Rows from block 4 of a small self-supervised image encoder, named by matrix and row number. Rows with one number belong to one channel. Each number is 128 + 24 x the weight over its row's rms, rounded and kept within 0 to 255. All counts start at 0. Numbers have three digits each.
Before each channel's rows are labels from the 100 images, of 14976, where the channel reaches its highest value: "strongest on" is what is common among them. Only what is clearly more common there than usual is listed. The data: small renderings of single solids in any pose.
# convs0: first 3x3 conv, stride 2 (model.blocks.4.convs.0.weight, 112x64x3x3, each kernel summed), inputs 0-63
# convs1: second 3x3 conv (model.blocks.4.convs.1.weight, 112x112x3x3, transposed, each kernel summed), outputs 0-55

strongest on: matte
convs0.80:137155122109132101144130190139147169162117081123142073158121147162130111109095121126140137119132146134193096160137137121134140104115113099121145125173127159133095116145144126134155150121169109
convs1.80:117136128153151115123159145136160169124088124156127130114113174098122115135117110127138128108178146133152125121124145158100148084105131066112121152143162115135098165130

strongest on: plain
convs0.103:137110175109164126146151157073126115125122134059146135131112139080117146123144137136084122096129102140115109105115145156082141129082119101128127088138130128089164142107153131133157101130130116
convs1.103:128152126104105111110107142162125122048117174139125103149125106147120113133107113110086131117106136137130145138098153119094141114075118098118149124122150096069115108119

strongest on: black
convs0.28:143160109114114140119105157116135109126144129171142140137124127147105166119116143109122131119103148166096130138110141123097130138174188109126086131089068160139113117123158134170116090126114181
convs1.28:127138135129173098107128145115115164103135155114119098157111135110120136081141147124139094122138094155147156142144114103145145139161101180132136112131154144121134082171

strongest on: black
convs0.89:111123116173138120154130164121154119106124136137105122139112135128182151139149177157085142172120129072119095154072116152121102108141118110074123137143109145153113125161128141120115147166120123
convs1.89:100141149132139113113069122091098099129118137148115155151097150141138109068097127105153122172107131129120143133115104128124103121103089081116138130108119120138145141083

strongest on: black
convs0.12:151120112150120114080147135126108192114118126159137134133110147119128134098146173130133136139078158169105107117149141111119126105136110117156089066116120172160101162116104123135147149143098109
convs1.12:152131131125152149124095135133127100074131125149143106144137147161091078108131169143169121106144139117128128121146135155132123132123088144148126182150163174124153137112

strongest on: black
convs0.111:153149158199136130139119162130118133120115106146123109105091113101172109121101142142162138121164126090116128124130126144117118187148146072120131117118096141141116125095110154160131083140129090
convs1.111:149124139105147121115120125092115121118120132167130102134105122115145150146132152122121106113061116153135151104091114146141138114083049122122113153134189145143123113121

strongest on: black
convs0.6:126125107138129120134116122133151130109108153131109116160115117111150109128104103168121117133118068131125130115158137134090108134127105109171124092148194102144174143161114119210151145115129110
convs1.6:150145148127133089135138137111133135146147103170078087140121095154112145057134150157123097123117143116135073130106161121106119143145108127135106165133131099117119113077

strongest on: black
convs0.73:118086128122087150127080168111130194130125115121158147136128128139117168142107106154125200112150139095140151145077111146140143113128095136131116089121122125117120122148141105092151136095127131
convs1.73:071166155105154077108138129102162108101146122086132133140154163114129074151139110113141116121150098091113135115118131124110146118099105134113100110089114089108085129144

strongest on: glossy
convs0.109:108138171078126134121118091133117112070107107168111157122146139128116146124154120150123145139200131104135120060133107136114122154112127080136085122143116122138113120140154114110143142128153155
convs1.109:162133116089113130152133138132146119118120113117108101111152080147192162137115115145146126141099169160152157124087135134128160121146126147131144117134115068110138134148

strongest on: black
convs0.65:110135148174164124104174107105130103132114125155118114124127124136164127130137155125111121124101176147137149103116139128117161137056084106094141147097122178098125106128128172097108127114111108
convs1.65:113118167121136140106037122125112123120101176154140106109106155123131089134136131145117134145102095138130091118144088113171142128142078090081137109128122144146136109134

strongest on: black
convs0.36:149115166152155111141116143124085175140099122103134130090125140143143092143113132111133157130129142114138116151102130149169111101141170098084116123129111126055142078119114104137133119083107147
convs1.36:127116143142101092135132162129106127138108099090102091113123163124134089112136148125118082094172098122112154095135181089097132146125095114125119122114132125146135124207

strongest on: black
convs0.34:109123146162074138130136128148116085115112177180140098127115138128172148113127105120091123123184128124146140197142087155147110157102130130117140141166134128142121118111100156101120124134124125
convs1.34:115081098177121143094138135127109131135123144125117127112155140137129169108128111136115083123067102148147128126155137115106136123101063110146087121111084142176133169142

strongest on: black
convs0.70:164148073166111172130139139134136141093120101115136109135118115094127135138121111147124138156115113155100102084140143092126117089130151139144111084149167180144153139115170160150114167121111127
convs1.70:151126144111149134118041176123137111117151142126148137136118131169115064164116144115093119179127173112109133081153142109100109145135146103140146171109108144133132123118

strongest on: glossy
convs0.53:103099161147142126100130130177146122084142128136125197122113132120119113140087123144120105103126157141139140089127123118165125104113114089071108148147102106103101120076148135141166116135130106
convs1.53:131160137137109095124110123116109145125122116149172134150124132123178134093111108119110120108119076133086174160102104104123142132123137135140129073132131118102145105132

strongest on: black
convs0.91:132153112130151114121133137141139109088137118129131089129153142091106090081095148145141126108109110146146125187096135121117143151141093115121151188181110076147133143163140155097115119125125113
convs1.91:061156130108163180122117151097101134105122150167138116066120121104143080122130106105108152078118139107127108068114124114159109150152121105132155133120129116119144148163

strongest on: red
convs0.97:146143195108132134106126152100122108163112205123140056161125154104155136094121099118136127165112121146107124152124133103124110124134137146122105143123139135167135102121150141100119107127124162
convs1.97:102108135138127133157107123097131105147114116136137142080092170131147143122139133127111140104124155144126067108090108163163130118114128113114138137059130085115164096167

strongest on: black
convs0.67:124122154090121142140151135144157136078116157160130159080156110127086111117149101173102124119142122136183111137119094144123110183107147142120122144086098126158143121135111106107116100148162124
convs1.67:110126097114118154113166128117125165123123139146130109118114083123123090146113111118131120127102164145132167117099107100105152113075082113144123062120117126147149166099

strongest on: black
convs0.90:130124127160110164105111132116136109160140120132118131113077154103136146200143126163153128117158087117128106169118142151143124166137116122136114095121112148110073113164131105184120122121096109
convs1.90:119097157095114116140115122140148102140122151094108120111100073164167129147142132120159103138071123146132117111107139160130112120108135148108153146120133093106128130152

strongest on: black
convs0.108:096141150114143104121101113173141140118132092153114142119165126122063133151104135139122155092129141141108131158122103177111134108116128131132170170162143070100116106155140136134108116104106090
convs1.108:076154124116142142098181145148118079105115175117144128138137142084133066153105130134094156187125135136160125100146095127104106137166090153154096050123161139129142135116

strongest on: black
convs0.44:133108114126111104150108114100123123166138141144124118144131096118158071148196135132113153130085130135136129112110135166144150084064133131107089126143101110096146134133096160129131149157094128
convs1.44:149149150100117122134095082112173072078119117124136126104085118149130098128126109122156133131133124148146112141152130148118115126155158114113123156101152156137146105123